Weights of a small segmentation model.
Model: 1.97M parameters, 64-pixel images, arch unet, norm batchnorm, activation gelu.
Training: soap at rate 0.0014, 10500 steps, held-out accuracy 99%.
Rows from block 3 of a small segmentation model, named by matrix and row number. Rows with one number belong to one channel. Each number is 128 + 24 x the weight over its row's rms, rounded and kept within 0 to 255. All counts start at 0. Numbers have three digits each. After the name is the row's rms in percent of the matrix's.
After each channel's rows are labels from the 100 images, of 14848, where the channel reaches its highest value: "top examples" is what is common among them. Only what is clearly more common there than usual is listed. The data: rosettes with rotational symmetry. In brackets: how many of the 100, against the usual share in percent.
# convs0: first 3x3 conv (model.enc.1.0.convs.0.weight, 96x96x3x3, each kernel summed), inputs 0-95
# convs1: second 3x3 conv (model.enc.1.0.convs.1.weight, 96x96x3x3, transposed, each kernel summed), outputs 0-95

convs0.25 107:136135117114131162163138099122098148133118130111102099127141143092075093134087119156160098160121168141135147096190128130171103112163103112098136103111158139131110144125091116144094136145131107121128112085133118108112098113156158130084145141154137103116075145120150104154115158166102121125
convs1.25 094:124117093164104129103110137084132121114156145127123133125121158129167142154155172144130141140115089119103087143091147109102130114076103118141092156109114124109127113099110108127128086151173188101093132155131141120129158148113102076121122116138135143127166107093094137110088125103138170140
top examples: pinwheel (75 vs 49.8)

convs0.89 085:120079167108127177139144121185110083106140130105110108142152098099113139127112088139099128119121125120110111105121121116143113105129122133128102124110077113112119111129158126152119114148100170101116098074131146129093084160149091148102119154113089139135123138093147136167122084128160104168
convs1.89 096:096124139130108121121088122110154180181157143111126087112145114141117132131096163133180135165133132143131132142110122156153087149121117127114156162171170130095156142184106124100153159138135113150128081105131148100133162144120127149118144116137152163126150113140100168119160134165158101122
top examples: dark (51 vs 14.3)

convs0.65 083:119111111091112116116125146085087200145126105103118110138115100172129116111163136121135146132094121132120110084131120141118151167104124097103121093167138132115125111100130125130055140131134155122125157154091165131172154101137118128116115123101131137135163092099161164114104127136150101167
convs1.65 116:091161102069109116170095121152112137132129145154123153115107126098099100094155148127128173121177130128130112159135123133141136124159117152154134094112157146125150129123115132156137130158110133101107152148156126128114129076144178153165116118175129143156067134124164140104134149131108178142
top examples: dark (47 vs 14.3)

convs0.76 097:135146072114162138138142163113111117102121169107146118126141089110153142147116157101110112113075155142149085112136134129108165131172124090105179111108117103122135103109139130138107168133098099152108105134096126165174129119147131137094143156090131113151112148144108140132163118145080168136
convs1.76 096:140089106124116106113099102153125115137123144102097192138143164113122114153114155116128149135132101151104164106109115093119125159121148176146111118097153026115125102122128128122131136139113118103132129169108090155083123130125141138137128144155130131129134158123117129141175169170129092137
top examples: grey (77 vs 14.3)

convs0.45 099:120116093105182130084128132146160108121112123119143151161138142130141112136152160105134109057169122144091110096091104099120097151134097131103135102125172138139106116162115131121111142166135156146142138112151125135126101125123080124167142145107109101083125115136104136075141106105121148078
convs1.45 092:133135114177133124132098127136112117124116131082085126140097062164116128137119123085111150085120144123112172131120126110107175149127160100106130134120084124107098099101124153155169086099090133118140127074114144152117110130139067083124130117114110117155152153140151133112122107114146114129
top examples: pinwheel (78 vs 49.8)

convs0.69 101:123130149129103159155154133161125112100112139155153141110146152116126109132149083142131120137123118109140109074120123165117130176184139122124156125167133124102132135140145123179137131163124103092073160123090080129119125115067104155177100152118094148111160125149112116149120153107117107128
convs1.69 091:167106146132103096165128133070162074158133124072118139102164139106137143103141158167098107133130125130122121151109157148125116117138107122145103164104092132151144115130110119080144152077123130139136128158198145145122128111138151137126096146151149135143113128085122145105133117131088150159
top examples: dark (36 vs 14.3)

convs0.84 102:142115108181118103115125142135128112133120097163143132116139112101138156129122179122101134125120154100121145193148119122122132125106123117089145164160089167158124159138106116112101095143108156143125129117117092119086173111116147122119139136105117100096148169136111117149089117093055092119
convs1.84 112:106120152136122136159115154093155106119126156118098132101157131185139136165152115081149089119114121141122103096154156127109139157134160094140101110138169111114107136180146169142163119120176115090121094134107136138104126132087111148071142133128158167086114110126141116105133097129117117128
top examples: pinwheel (78 vs 49.8); vivid (33 vs 14.7); warm (32 vs 13.9)

convs0.9 110:115092132130113181088168117154132116146127142132110115145125165146123112139136100135111154106138121135120137172153087119125152114176125106117085133135122092120109133156075156134117125115084139102135140092127130152142076131111113143088164127106163105176162122107143173109146144169135169120
convs1.9 097:137091132081128082134116132082110112138151126168081187106131104155113127114105145107106141123161148153147087110105078112130091153113163131117124122112106102138123083133125084114108104162104115141090095108139139116099128149090084116121120151116136115140109114118137106115128104090089125119
top examples: vivid (40 vs 14.7)

convs0.30 098:116082078128119120126156162100132099130138120128111133139079168103113153098103131131175107154104138092061110121138083112123090171108155133112194116105121133121097157157119125109107118121099115125113140122116105149114099120096078114129130138106137132129112116119117153139087135105167128125
convs1.30 095:098146144127146078205134117125150127117117126130141146131149119117070140144123128150079094127154107123142131119166123119147162103132121141105102105124138127155163127159152107119186105110138162083147093110128126119153083105158097137112142190121103144143119148132097091125133152136122115119
top examples: grey (38 vs 14.3)

convs0.86 095:095140072111068130101106136090128132146136138115117128149157116115126136134112123142135141111128169131129147159136119142129128130136163109135168130105110135125110122140170098140149148110090100098126133109097083110132107109087134170084096138094138138157100132068109117071110116149127186121
convs1.86 096:089116113101160103143097120131138123159117115122080117135098140089157157136150143122114170118108098131112136149155164133113176093118074137096104111156149156112141150109073135108088118153163127135113091145152127126117123159165158134142158106129115132105129161141096123098153110143120079148
top examples: vivid (37 vs 14.7)

convs0.62 100:144136107117111131106109123122063109154122115142136137121114145100159089079136122128129112134091135124148100160150116131104116099130073149117158117184140132109077152102104095113113112146134148173136164111141123119118138121111135109110163082139125126131134077099127057144114133151163136116
convs1.62 104:135101108140136102174125124143137079082141115141117151125160099114099135128116125125124129100159126166114146132143114132119118123097138088133129104145186127171137124137125144070106115110105151092117125166125147108079143103114150145130137204110099118177075156136143151108117111139121122133
top examples: vivid (51 vs 14.7)

convs0.33 094:134098146151141125145057097173143144140146116098139166175119158097115116109162143112112118150112146141103094144126135136130088130140157082083152153112128101111111132122130141161137114150119141151135118103157104133120115115147130179144130143109163128109084132154129077138117109102124169076
convs1.33 085:134133137157166163122138108129150161144134142114066080111125103100143077144105101179116140155090114121145128117142116108137176117137088122127126107154089133138133134117133171133115136139162137100142103118127154110130105170127108148136129093123103064068140106111141153143164117147132128145
top examples: pinwheel (75 vs 49.8); grey (37 vs 14.3); vivid (35 vs 14.7)